A small image classifier, trained from scratch.
Data: trained on short English words printed on busy colour backdrops, 45211 training examples, 37.5 epochs.
Rows from block 7 of a small image classifier, named by matrix and row number. Rows with one number belong to one neuron. Each number is 500 + 40 x the weight over its row's rms, rounded and kept within 0 to 999. All counts start at 0. Numbers have three digits each. After the name is the row's rms in percent of the matrix's.
Before each neuron's rows are labels from the 100 images, of 14976, where the neuron reaches its highest value: "strongest on" is what is common among them; "patch colour" is the nearest of a few named colours to the mean colour under the peak. Only what is clearly more common there than usual is listed. The data: short English words printed on busy colour backdrops. In brackets: how many of the 100, against the usual share in percent.
# fc1: MLP up (model.blocks.7.mlp.fc1.weight, 576x192), inputs 96-191
# fc2: MLP down (model.blocks.7.mlp.fc2.weight, 192x576, transposed), outputs 96-191

strongest on: the letter i (74 vs 22.8); small letters (74 vs 33.3)
patch colour: grey (41 vs 20.5)
fc1.22 128:542505574481476557502530533453462494521561509471530470533482435482443441532472551481568481565487564480503556571506547486459551527448534536520511505487524452510534494488517514479527498473417461509497486574516451502479436568461550521465519489584488499462548456555493468460499512499507502467
fc2.22 114:424540527519546488473445446558500463567527507499501489466534549492476505473494525487468438509467556582449493494469579501480499540439537551434505546480508549542462522480533436524465535470448531558479542598540470513559556507360575452491522464603480465527459538486525452497417478471389514503

strongest on: first letter capital (99 vs 33.6); the letter h (34 vs 12.4)
patch colour: grey (52 vs 20.5)
fc1.208 092:534458547449465532497514573557517477505499531450478500566481527544551494508572495470456513511505490536490512510516421444453557474595532445494567463517426519529520525519477484436508527510536457506461458520432491468586447533559435513468526506507490487431485452475515551494490460525496505481
fc2.208 084:524496478553442575476643482420429539505526482490489473465620494522512530508482507455499475486554488453531470506493508591528459514490452517508420439587487508483553549535478496561430539486521520499477448557475509512499433432504449392470519584468543521460464447497468525499561454496485526504

strongest on: first letter capital (96 vs 33.6)
patch colour: grey (45 vs 20.5)
fc1.153 090:531513483512504497485506535485547502542527507499464507451451429457550456562504574525507454517452525505509497501488506472445599496491468484556496498400464543526542469493452469508479493500451561404490512555477439485492479492541518493546485451506519510501474526546541433476483485504524508529
fc2.153 100:476486498594426551489612519528570487535426481525492490472436473418495496519464529470494520440503449505421494517494494540480432527513477526583519445485483519481543502521517524523492483496568548492474506522466528506394431521594557520481529488506544528507478560592472495514496491564500558526

strongest on: first letter capital (81 vs 33.6); green ink (29 vs 8.5); teal ink (25 vs 8)
patch colour: green (28 vs 1.6)
fc1.560 079:571509451463474530522528517445440522472466496482493560456481457523496424483557460531512443469459551512513511528432535517534423455451479406484503453579511489525455449516357470535502508552557534579496526478504412571491458452535525549498448568504483463450512456482501552491487489552519490538
fc2.560 101:523441517480433420524580519532505424437483507519518420484610494559494425536472451480539524443515498484434548477441453471489534479383534488550515441483423542520576552501447491574498510509531500478476466486472477509455466442582503511450472502511479512510472486531455466519504528527558459552

strongest on: capitals (73 vs 33.1); the letter o (67 vs 32.9); the letter c (33 vs 12.7)
patch colour: grey (48 vs 20.5)
fc1.322 122:501547545453494584528502530501528485383509543535480413491530468497568381436498483452581509482452496526516556480467520540518493481465485546523525491537480493541525542530433535442485488503467495565483503475450535480499447445519530497497493544493448522442561529514563505449487470470503488525
fc2.322 103:526418507522469436498417519447510480468580524555557552523515533504506502501548518503524434463546510496475532541478520552404492452435480512510498509530455560487508481518461505411424504529465569474499489481489476520528548543501448520504586534544462501492475498393544578534455529483444490475

strongest on: small letters (65 vs 33.3); the letter y (32 vs 5.8); the letter g (30 vs 10.1)
patch colour: grey (42 vs 20.5)
fc1.283 097:516436517504517459552500457444454497454500533528425500410531629544499553512555569551491483453448460539488489512478549438505513491449571461470488510480536535564469464513477500495524479571479500552488433527538574479446458524531511476498511556504539497544463496528571488491470450461465523429
fc2.283 092:573544485527555461534536508482417541496539482568498523513530507435530526496525584449508507463548502503427507486492519563473473434444495462493541475465491504481472496572545472516449485459485457522431525495574438468422504493480466455476568438480477525482536509563497495458558534587472487529

strongest on: first letter capital (74 vs 33.6); the letter h (34 vs 12.4)
patch colour: grey (51 vs 20.5)
fc1.235 082:430514563458530521485493500440558533433523454522475492496465475483419577452519481489502475504463460471500486528521473560508457412505450453519533381571517466554484537495443517551478516509450536548534454519526493476519502391508451514529457550501511455432548541565534548511571549491451476565
fc2.235 078:499491484511527480524503532456472479497550538449576444471445528464524491530449445514554530464466478465493570548471466450476552505445472560475453528516491470449550455547567492463497492401507626514463538502478479538528509524541494519507533525526494522560485420470511536508492541481465511518

strongest on: the letter o (70 vs 32.9)
patch colour: grey (50 vs 20.5)
fc1.215 135:516520510466468474547517477464531486444501532538489496446599481547473475474515457538516472450402536530471525595574459471501539494433491522467465459445505505512519485432491539548483506482462438471408517528512533462456528444451474525472499562530468479466541526560556528485503459429497470513
fc2.215 125:548524538576492489402504480511514490547526447449498537536486502611525574532522485497535513484464460454503528503525530537534557489484479443480557458525516464483494459497492435489533476548503462509425516420434458474533459483457478470534413467406498473488512527387473512489467506434476492519

strongest on: the letter p (32 vs 12.9)
patch colour: grey (46 vs 20.5)
fc1.260 080:529480402407472468525396516511463510474476489528436519546471492467458513511478440498479507536540487446468611522489539563531470535555492440479497493489438521512571434461439479489578506552466487485552528529529544503472586492509524521506473487488478467508551576602471493532495502494461530508
fc2.260 097:512562525462444520472431540458481488533526518474503532495478513507524477501514471493521441529512526503543514488513570511540536552500481564535517451469557602494542467590486503488478501534416526507581478416457502514583538531459547549441552496528424475532583562444509555496485501523542394562

strongest on: the letter l (66 vs 22.3); capitals (62 vs 33.1); the letter u (33 vs 9.1)
patch colour: grey (46 vs 20.5)
fc1.252 075:582451524538475488432513443559502489520422436451466452542462482514494469483527481529492503550511479480504541563499482473550419541501526534495499556544505554529462534486493481529562500534508493476523567490448450534511402503468476479491505490528466501464518452470565489467458487459456502525
fc2.252 079:424488473436492535508488500501516519549511451473483504525531509543520483520554499447483346492457517522509573531540571564504449536503428535426439537556522498526483533463463532512540533516505521514534485493432538441514476493447513497503468488457478525533572583478533493518553461436531569507

strongest on: small letters (82 vs 33.3); the letter e (74 vs 35.6)
patch colour: grey (43 vs 20.5)
fc1.200 131:541501530529455606534520501464552498455502497556441484514398486499515491500463442502466551475495520499542530557456482514558444511425467446488490567478503494446500496532569527492517515522491516537570495483453509514540451449517439466547469499476487448517503496513552473559489568445520452578
fc2.200 115:462526469516521457470453531505470410483491524532512464494448558480530416492448533491503494456483526446507445491473503526410507559508516540462576535405495452517531480580503504606570506468501499530501494454475540508534539460542490431395429493587518437498552468502502543485425539461529451479

strongest on: the letter e (75 vs 35.6)
patch colour: grey (52 vs 20.5)
fc1.552 072:589443552531479455553500461501488500434545438570412500521522528466478522448480419452431570506486543504523494479525516499496548541519464477513508519525494542515537430508508435493524553489526539504583565425544491498425618529468458483472536462530580472462534481509477512522451510464515497615
fc2.552 089:470583538490495532565511523487527531438555483516470501430481514451524480567497391520466546490490496568550531487515503514511445480502503419501507506500559535487498445525456493543473482478585475479592432447590424514440493501539498577578560516526495492452449498551491516508418509482482362522

strongest on: the letter a (96 vs 35.6)
patch colour: grey (49 vs 20.5)
fc1.553 116:446456505507519535499456511495550486457489515456559476487452479566516501516504493559523508536492556488467512512515527490446517531495439573444534466482481455502568437499462517471578486474519537502521499475491475516430530433468461495479515471454528498476513489549468545483468522530495548524
fc2.553 115:513534494536500526539491525524601478511455499482524474414525519512571421480460513433517465412544453430505428477475433430554555472479543429502557433485449505497488481474489560509478547543529533484470522470477512542457469413530526508547492488499459505575454537493534504511545484513462512483

strongest on: small letters (75 vs 33.3)
patch colour: grey (43 vs 20.5)
fc1.357 120:496479498521573482523526528469532438459511435486513538544513498509525496472505549546532484489445507521504490444548491520468452434510504540498430514568540497525595551560506523558596542504505479473545489510497482537553485474476540490536479530473488519491388489442518485443457437431557444480
fc2.357 105:483548512480518521524503463490476514474535541469498528522426591557549562539558524438508488444477498554444485506519455437550504574540549442405559459484531554520426479485512515385450538575498540516521519483436498521496504413528464437491463504493512540463485515526490439478549551491422488479

strongest on: the letter g (35 vs 10.1)
patch colour: grey (44 vs 20.5)
fc1.236 096:531503473497460548501484460573469490455474535500460564471492563500467492484518515518496584497489452491530529583394466524543476502539491555529462468475487555485453463496481441559565509543547537490541472504502501510463496433489546389488415460442535563493577447543492493529456514488490572559
fc2.236 080:491523439523504516488453515454471490588498527534455485482544520484557526465471531476520467501480583570439484551446501390445532455528498438435565482471473532495557449552551477438480517499490572513488546487551483530513504514522586543478552495480526570547488475498503531528415546475460439513

strongest on: the letter h (30 vs 12.4)
patch colour: grey (43 vs 20.5)
fc1.109 087:506455486472517490484511495490514489481452508456515483530416476543544474547452566515517436514406522520508521551462447431540462554547573507558506515570570482541535496490492540511529466514593545501525517520517505478523539489476487481495482484556461476496480479516456472543492579535506482500
fc2.109 092:487486480560556497452477528472536489425503495510566518491526508515494538383481616461504490530535519481502514557591515548497527453524463530516512457555393443499542528494490500414504476480521467451497477551474440493503565519512502514501511493525505469581487503517510604486508512512528562473

strongest on: the letter a (90 vs 35.6); small letters (77 vs 33.3); the letter r (49 vs 22.4)
patch colour: grey (48 vs 20.5)
fc1.164 102:469549527556496556511512518566490474428543561528492537553521456590463587405444504498481502522462529483579469485475605532506488477494511506536472521466491499482538505441526495474505525486546514511443524413492501447563483509456537419500512502384528475511516491471499558467432494526513494498
fc2.164 095:538461421537475501518486546441534424509511498517544545496420471519533463511514503419530510436513423538533407506530469503443482539533548515487551552475454486487452531484482451480487540505438555522425531415516468510481536491555481486488465503548505504493517527583502475539468487493443523538

strongest on: the letter e (71 vs 35.6); small letters (60 vs 33.3); the letter n (52 vs 22.5)
patch colour: grey (49 vs 20.5)
fc1.333 137:478496494495499532519511452506531497443534482538462487425496574482529499493486505501402588503467422452516471486454529487556503406540511620471451476455423565499463484500485521552525456580472505522549492451451427488441500453487470447524539506431492450495573486456559517523450474445524481508
fc2.333 108:526498538537512450533476574493467412519469535519503585455468496415572524513488486504444492541523532567467415467476496477452532413553501433526540469467472496532598539511568490596490506520485516503526487536528461492448498492463456602500513490556497492528535501567566535448502489490521485433

strongest on: the letter l (87 vs 22.3); teal ink (25 vs 8)
patch colour: grey (47 vs 20.5)
fc1.221 096:445495532491450400539547464509493521587524483514550431497583542553503492483493544560484514441457460529502430513457455566456486476518470524483506575476487444595594496513539482452469484516400507490514497437500471545432500501497479440473538523505482501488485487496485584493488504475510480498
fc2.221 097:567496483524474519495600556522496510518500485505481503497515436527505493478447506431467493511495505475458519495537597505568474539563573540554530531492523537472554469461517494524555517544497463570478476517470486538474458506484497440437507557495466520549505458566459434539490591524506470481

strongest on: the letter i (71 vs 22.8); the letter l (61 vs 22.3)
patch colour: grey (48 vs 20.5)
fc1.183 112:548560506522459570492470489529483503524495511543501508468496514487495450482520578507475621520480476537522521598467509587506469512462519544505503540537511518491445490509544513551502507516575414504546481495440501518450490455481541519541512526498565473502556468490531545482440588469483549479
fc2.183 094:496552503482466505450470542560486543515517528533509477439497539477587464423510552508523406508548534510435440538399502449421555484461470507468552442494517526484494533467579478528441484379567511515453481520532501509567471567446488507516497539503487438484473434488509552501474426456513490477

strongest on: the letter e (64 vs 35.6); the letter a (62 vs 35.6)
patch colour: grey (42 vs 20.5)
fc1.521 126:561446505435499498489517444482459528531467502486484565540507522529526527448516455508484517504478483430531515482477468483550450457485491474530463474412545540518548490504416485518505514507385441497486425488528417465494463494524532380449493471426454516447518529544533449465504579501482515475
fc2.521 100:503473510493545545436511513541491478581531522552483560476508551476477520498552527484487510486505441529506476566472519457491544566493500528499546511487513472471473538569527407494490482528578480582516525532480530574547588432484533504592514529504491493561542465517412540506506489548431477487

strongest on: the letter a (68 vs 35.6)
patch colour: grey (45 vs 20.5)
fc1.456 121:480555477513531515463398449527534473443439482468482534591571478479478464517541538562506478513514524509475480528483437422548485466571491540537439520423568475546536486450502502460514536508518446447477546535470494509465503444480532492501457466432503497474519508452479550472478569513414490512
fc2.456 102:436522454536510439471493432511531505475460528533477512499530470500527504457493503405491500482432516501497458497565478519509458414509529549487577472455495487468565462562595501572525497458500471521533447530501452470497574539496489521549524548553532433566475470511526482535469554528522502465

strongest on: the letter h (43 vs 12.4); the letter p (34 vs 12.9)
patch colour: grey (48 vs 20.5)
fc1.289 098:533558542502485608437503536477485466482480564482526486518436502521504495490468511519498585476508472512539464568505434543483507554550499476552485510528531487435518444499471467511478499467518466501533537441470493501488499520525510495427429526449511473502459500512597486491524594533476515495
fc2.289 106:529500464527465466506508482459500510548484439502529481438479525496502483509583467548553497481535489482517494479497550499520547524561577511549574484525472412509573554482539529509526457503573503500481485556522475468537512510584482539559492519460529521543568465469497551477468525615539510487

strongest on: the letter b (29 vs 10.8)
patch colour: grey (48 vs 20.5)
fc1.548 106:465496557428577507562522499439525516419519484543505465477543495458445462489469503508456549570551542539494499424574505499539503535507512491525509507450469471477472472494495459521482503471484465432496582479503558513453460522502527496529519492524467519545438449483403499563439507481472455501
fc2.548 107:514423524496521478505490485497458559462505484541442534476398492477643480496528487507448458495502539463496506434449452512462531529497417459504565538484443480493502437561499465467544464498380463517464468495608510498540563528475514466510554538394554549485491502519503485483508485499536467564

strongest on: small letters (92 vs 33.3); the letter p (54 vs 12.9)
patch colour: grey (44 vs 20.5)
fc1.271 117:461540443498445566551429494523539554427533443526510457516470469536504470488536508488470413523570484498624507460448572507470486477506501479495429565488519497444545469535541501581467485518536468506573545569555477537521475493549497517452496569537488481512499468490477440594475572474433560524
fc2.271 103:497502361464517437512429507493465483515472543583496440535534482523544460534509551544444522501503539492527580491539506507545536481505549561445562521438533521472541427449551467472530452530466441525420469538522520492571470495477482457526482425521478475469499438516519535519470582472519446529

strongest on: serif (68 vs 25.7); small letters (65 vs 33.3); the letter d (37 vs 15.9)
patch colour: grey (42 vs 20.5)
fc1.188 139:444490471412482493602520506490499524469519473504560466516569522494447477508511520548508527499479459514440528488519542511468473470473547579471489504498611474503513487486529523547537454583494479420586497639518501562459484439481500466533413553567489507468437431490489477443496518465586514497
fc2.188 125:488443497474496488473566466469503480546529528473497497443466531497578542493496556416510446530561529578554477479509517489548492543559501459476551448466454446504503539458580521534447519468477523612487512571484430542559470496469546490472506523524465482494472506605499442524505521484501512492

strongest on: the letter i (77 vs 22.8); small letters (69 vs 33.3); the letter t (51 vs 23.1)
patch colour: grey (44 vs 20.5)
fc1.498 123:521485563542491459474477533537477491508496474547494452426495484424525470488442591532481505474472525505552502495474552521526584612472503469472517450548443509513460497498582544515469481521534534544497510511494467501520535526533629526514482498554601444442449468518578537523518515492478511507
fc2.498 121:527521536476486477501523442489506522468583597519504444480529470441544466502489498416538493469464570493554484469497518500453539488399478485463520507441409499463521496466514434456458492450465522472473533509509469508553481519520431486471553548548484450412453434530496495532512546500445552484

strongest on: first letter capital (100 vs 33.6)
patch colour: grey (49 vs 20.5)
fc1.325 088:512404531519496511472534478470525557491474483490524549492405541510524528472458530446479539561501512478490539563479499515604501503572492590546442477476461435531483478526493483465544491552466552504506513473501481482487520562508489475539476524588518436580501473527470440476518531556510495498
fc2.325 110:462488465484511458490566523449482500515531539579497475547496542434516557512465521533493592548467531513559484529554496510453495515467556512523500558444519552490528547424455525525502546494413473463569506504538515512533529584505494528494494498446493504548500476501487516506536522576518523488

strongest on: the letter p (32 vs 12.9)
patch colour: grey (49 vs 20.5)
fc1.174 067:467473451504504531472512577497446513498475480453470501540528511518540471383540502519489549505486493451472528530451454528544491499510473525562466535499545550542469452424472515474509514491497493536490476483512507489463511531480520503481492428524456528417486457542484541432525538519429509525
fc2.174 074:424432509489440471491524452483493484475503481474508526643577482492539500527429489538510542519457428409480493461511581479481556491429458495466556463410463507461445481508501546424518449461517475475555493508474447512571411499448519491530494464528478531514469484483483496496409506499494442555

strongest on: the letter a (94 vs 35.6); capitals (91 vs 33.1)
patch colour: grey (44 vs 20.5)
fc1.401 088:579540501522448545499446556491530489515437562461519479505491430547465554528483531482457452500525488545460520508498416418475508493497488416493486535510520532534562429550523421528494481450510493489459577462472494491539467433506569492613538547503499461509457490506509531499588473469502542525
fc2.401 087:478552516528456517581420508476519550465440399479482461470527463531569476518519442501485572473496525483511480476548449500556526544530509475531477517491456504477515491465501583538515488511410437529454488504536514508475517473516483539500456491492464493494470486444515416522516496392512505510

strongest on: the letter c (51 vs 12.7)
patch colour: grey (47 vs 20.5)
fc1.462 106:499519493545495463497581563457537488383506502543491545556563457540544456402612529471506522487463573515526507502482455528511453469507490510607507490578497501455486488516502588547515495475454500481447470431536490533502437492516483451510517481552425510520492517441465522437516454425489456483
fc2.462 118:492398520495470445559511457521555537462495558485461578497536545559520527495492579514536543532529510541483507501488448507450500490505480524545473534545560515503494539501520454417486435478500545525454533473426512523514585463519539435532451573419449502485563518517546540476514534471447503489

strongest on: the letter g (72 vs 10.1); small letters (60 vs 33.3)
patch colour: grey (43 vs 20.5)
fc1.383 115:495515503433506537514532436499469507467504413499522504558465510526453522555491475508475489580484442436568486505379498447482496564525504508519451615434531453519538467477446480479499433491465435483524496542558499516492481542541553469463514495475546500443497472594497515537468555480457459513
fc2.383 116:469533485531500492535495504490479534499541500542458530528545478483488506456498522494498458513488471481503443496472550533513481487460497478494545542410482539505558491443497516483514567499516452549558454526475526447515532528446534538486580453468432482574497536523499538480522494476465465591

strongest on: small letters (66 vs 33.3); the letter a (63 vs 35.6); the letter r (49 vs 22.4)
patch colour: grey (53 vs 20.5)
fc1.79 101:534561506540528463448484531533449529486526488520547521460481509462477591427506520488511536475520464507493464534432490480499449526488504492484516458548466489529439451434482521478503526505546545577448471503492514489608555482470510507426493480503545514512468463498512513515502496529480461525
fc2.79 100:567495528489433469461504524487492530472485585587509537506543537448537471540407531458488465416505496536501454485417453484475565536535517498429562495496490499528471486489492545523451547471517615518479509446485436508444462515579502408517511528502506494533473488489473504528541554526496510520

strongest on: capitals (95 vs 33.1); the letter a (61 vs 35.6)
patch colour: grey (47 vs 20.5)
fc1.304 087:517518506471560474481495598544526388466515554434476520513508512498520567524503473467479534459547448446499555552487456514403551479466528517539524471478444552506557484472431520556500459537474487476474524464517501505561575440493552509502483511480442473446534486523561451526507533499493528509
fc2.304 096:503571450499407509537558507455475518464524409401499491431448480503471473537540395502522522525464464505572486494494488493476437451498518466544450451519516475457512507496533482474483468516502487464450460422509543579459550421511410516527517546483554515494508500492527436464463484488486521465

strongest on: the letter g (31 vs 10.1)
patch colour: grey (44 vs 20.5)
fc1.0 092:460441608500504530510494441449501521481525464482467563533487526577518481487460442528471517473483507533504533458438506473564552458478517525438487601538476511539454420484504546462537495531458520527456455469494540460436485462479465415488506539508497453457498501490528523475530472516432531455
fc2.0 087:431438472493456509511485495550506436474503550528485414537496572477468478468474502488486520491558546531496419496448556486462554535487488425515561485483479447485494477479476508507508532517528467543484531536496440453504466470516470448453518448548496496557501471535492480495473578480474432546

strongest on: capitals (81 vs 33.1); the letter h (29 vs 12.4)
patch colour: grey (55 vs 20.5)
fc1.515 108:465484482565561516487560556508524540437479463454533536544486440399526514565516509445516500443478480505478485467522521535525452518505581623583574601496520452491558491502488514538520459508514568459515522470452569527490531460563461500398465549493490539484480530530561511525496471515487483502
fc2.515 097:494529476486480450555554422503507511437521459424505525501484426437490524546558435563543531502452522521527469416548517502503516484509508548478418504544503532486461488467519470547518502513459566470487532446511516524477519545536490529540473575487591498542550496494446541471593529565499473458

strongest on: the letter k (30 vs 12.1)
patch colour: grey (50 vs 20.5)
fc1.301 074:475532564512540497506526433539470472412594529531510407446515471494506467481447433507401491540455510454512472475566531474512479425508451454500583507577551477465420441455522534544461508517393518488499564543552492486446495475449545525501478488465565475462446470488533545479505503511506480482
fc2.301 076:548437523477518545473478561497471480504581452518457538447481500487500484422554413469524541512492513540514513515498477452496518471563469453532478506526441547516439514486552553408548523515506464464472448491535560455496528517492527513503583523514513474514480452518484507529579545464468586474

strongest on: the letter i (50 vs 22.8)
patch colour: grey (49 vs 20.5)
fc1.407 122:557482576539520454518507535523576550483445471540508536473458475520442543552435517503553502429449492492463535596485435491487488574550573473587491505554464522518459486548531451491508484503595471509497508530546540511579527517439439542486552487502483486509484543523486547510564532513555518509
fc2.407 108:490491468574533482547444526510497457501523483560481447487450471485531458474477439482444465546488486527421502566543534545506477452494392458524556556468463559481480482567512580514584532468521456498539512455482546479459555441468460520524566481539478451445474541452498527508545467543477497558

strongest on: the letter t (85 vs 23.1); capitals (83 vs 33.1); the letter s (35 vs 16.2)
patch colour: grey (43 vs 20.5)
fc1.226 116:459466579512490500467470490479549559455517531447497487491479397536476452502437532497454526516538519500508500524422552538475469504505589523536566418635468464553437490539494461547473533519468526460514459506472536449526465402524557501555490433373526486506476555506470528499554522499492544491
fc2.226 095:475521452510473525513484466486536480467546480519493479534539500493481409489511477532505491550515495491553502446526451563511521486463550507409440498638488484455482500486498519489626524535490534504444518529489530514557532489501483510570483501508495499490446511455459521503398521517492481500

strongest on: serif (61 vs 25.7)
patch colour: grey (45 vs 20.5)
fc1.452 085:500537568473489469522530510474538540480476395549473514539438489515396438539509545489503457513478553476504538600500431475535531546557538566442545537497499483498494491507492482481528501489575496458468573526538516478444561520439465438515511498448414514519585467546442478509499593493474458541
fc2.452 093:420538456513586518532490490510483406495494582539470461518440498510530525436436597463546573536556508536511499617568522458512514511501457536438466507516487555429514502538468528561531514515470511393494449548545462443508478522540496522572455534563482499457485435434490533537474546472516485475

strongest on: the letter k (39 vs 12.1)
patch colour: grey (43 vs 20.5)
fc1.360 102:565452561555575511461489521469481528516502514475519501497492500451531508401502567578609563520476560479517532516431473509492523509479492536491481462524563562513461553518496589504488538507560500462447453483482505498428515471495521523508513485548485533565544540466510518422481509485523452492
fc2.360 102:459489547356473500498445491502495463537458472542475511481581570504479460523562467461514447475497483521430535495448500433568471438433509563523509522473500549457485470489521470431435471575481458585457528568485497484564583468471524435445476544491499473470493494511464400491533519527481478500

strongest on: small letters (68 vs 33.3); the letter a (66 vs 35.6); the letter r (47 vs 22.4)
patch colour: grey (50 vs 20.5)
fc1.272 108:472452557510433407414508547540526535435537472441596491485477508557526499508449504472537461482437466490567524538519517496542491499472410459484512413563437469445539462541484549504493518509503464506485480445539449387550554524522467477511476467448492592418500516524521526522539486493513508477
fc2.272 106:500569480440441571572442486499488519482511477484509515471475494498548539452458481477500441437482549493514480472480549476496526466532536478447549514490554485560470525572471491574492474468469488542480537479535556559439470515560539490520493535585498546583482536465484501525498481472535536474

strongest on: the letter a (81 vs 35.6); small letters (73 vs 33.3)
patch colour: grey (49 vs 20.5)
fc1.532 115:464465452512536480535458544522487487424531566483501505483580516585496507553537547505473485546521429485542533481534546514506512456441460553413462471466516528452530495526448536514570464490442545453469490470499482472511555492465486525539531514477504548530510549523472505454526482501438484532
fc2.532 113:518541485515493540521418513496494508495411479534468515499539557557513479538448552511421618443524460537485398457522450471434470550487553488473590473506554463518471484502426541511459485551563576504464480483496478528451517476556498475465485506441473492473502530503518462492472483522495472466

strongest on: the letter e (67 vs 35.6); the letter n (63 vs 22.5); the letter m (35 vs 9.8)
patch colour: grey (52 vs 20.5)
fc1.457 125:524515439556469506541441502516487576457492487490514517500467455500492510427418530482424478446552491470500553533476509526442531477525478513476506584478495530536562453483535472489528523563551507551559498488431459468462522549431417406508502521524524471495518513497492469526443473494490517498
fc2.457 112:483503443563472425523461512453519492533523492563485562497502453484528421521459507465473533472489547490482508546522523508553504471526609534542538546520521474460603514441477553529489477429513492494559493523497455494526521532488520564481545503568503500545505567554481509539502548461520418485

strongest on: the letter l (53 vs 22.3)
patch colour: grey (44 vs 20.5)
fc1.305 078:487541546529498405477481502451496468432418526469489458478477496423566477522441464576506525476520483545581420475509487583532470487512451495512524570559552486570479476454490530479519505508503450471487465466511454524561569495573471558544545508544477509515523493434425545506502525442556512502
fc2.305 084:515538573513439558410422502461534531513461494484473548486665505485464513493494471462516495425511503495557530511516554460535407511535482476490475486521488474518488512427563496566475551563541447539465516472503460464482524532523504467559493520447493522543470522504499523517545513509477547472

strongest on: first letter capital (89 vs 33.6)
patch colour: grey (44 vs 20.5)
fc1.131 084:510455577459492526484487530541519474442459497527519521497396456526505498543515510554531447516411473536495532512570496496509550497428492479488477509504542484533595528452485503435436484552451462444454576488578460506500473507525533509537412477508550516513515477562481466488539516444484543438
fc2.131 089:520475417587490551499622482538483529495493503509501542508534492464534486501431558449549446562517560498521519536504532509494442489496503507465525463466438524490512456488475443528550526506539509478485510516497512581353446530535545581485523552571525466525430516613456506475460548467529558435

strongest on: small letters (65 vs 33.3); the letter b (28 vs 10.8)
patch colour: grey (41 vs 20.5)
fc1.94 116:515471516529494484507501518454499543532536508572525517610460474463513493502479604487564524532480542447497530627474513562528531532497506499557506479488541491524538468519509540583545534539495489486497495546481480498504482488440569517502440489488472499448487464526487528486428604558524523389
fc2.94 099:483484497551601443508450549491510490527547526553515507529492481421484487446448509430458478490559478478448511510555520526467464459513488547502534419465490489499487513518510439439501509538475511506525523492480496450520528495436531526527549407545568460489532556440493542462415537486534518569

strongest on: the letter i (49 vs 22.8)
patch colour: grey (44 vs 20.5)
fc1.86 111:527496576509524462436526474498536520475525449533513584505441430462494522492534570497562475496416491507512475595493433514507508482471455486499450557468566515458510533457504497457511525501458559493466577540478521477483515490443550503489368519542460468537495461533459466508569528517534508482
fc2.86 109:436508468533536493541554494572497506554431511534552471540485486385510507433433519487532469488465518462511577479503563531560439477484532539560515453520527474564495469503521528531508477491508474484424540513480464417455491554501481573527482444562520448511475476464469476482484529547489561506

strongest on: first letter capital (95 vs 33.6)
patch colour: grey (49 vs 20.5)
fc1.461 100:550469451515455502530481579506564566488491578508488492514521509484489502516475439495439508472487566533492485547474446533442527504446581464447573492514485517502560486519527438548555487559518471530448535449425425563484503469518558470557459481546547533492475479539546521511540484500533498520
fc2.461 102:483566473442479495513553496478490494494520403445501467538570535526540445491513407482500549470512516464468498498431453479521559459571447414529458453501497436581489454457450500485365511529477476478434480494473527558502469448561527456478537506552516498498512501535530503483493508506529589499

strongest on: the letter g (29 vs 10.1)
patch colour: pink (46 vs 20.9); white (33 vs 13.8)
fc1.299 069:483432472460433439439427514403505501620481605569549492489569530466467537526488429452522428513531517481474539560473495540434504518521514495471514596432516473447517492535504446485449536485446505487557496415470499509509489508488510505477495525459522514528515426538498476416506580493496517525
fc2.299 081:461567516556442502511466489498480504595489489512532500492534525502470493510489510557495515525451546469507509481409552520483511539508449507514481567510454496494525465564517445484524508500607458515462571531559527502532509530464484548522522430566480495525513475525455520518448504507490503446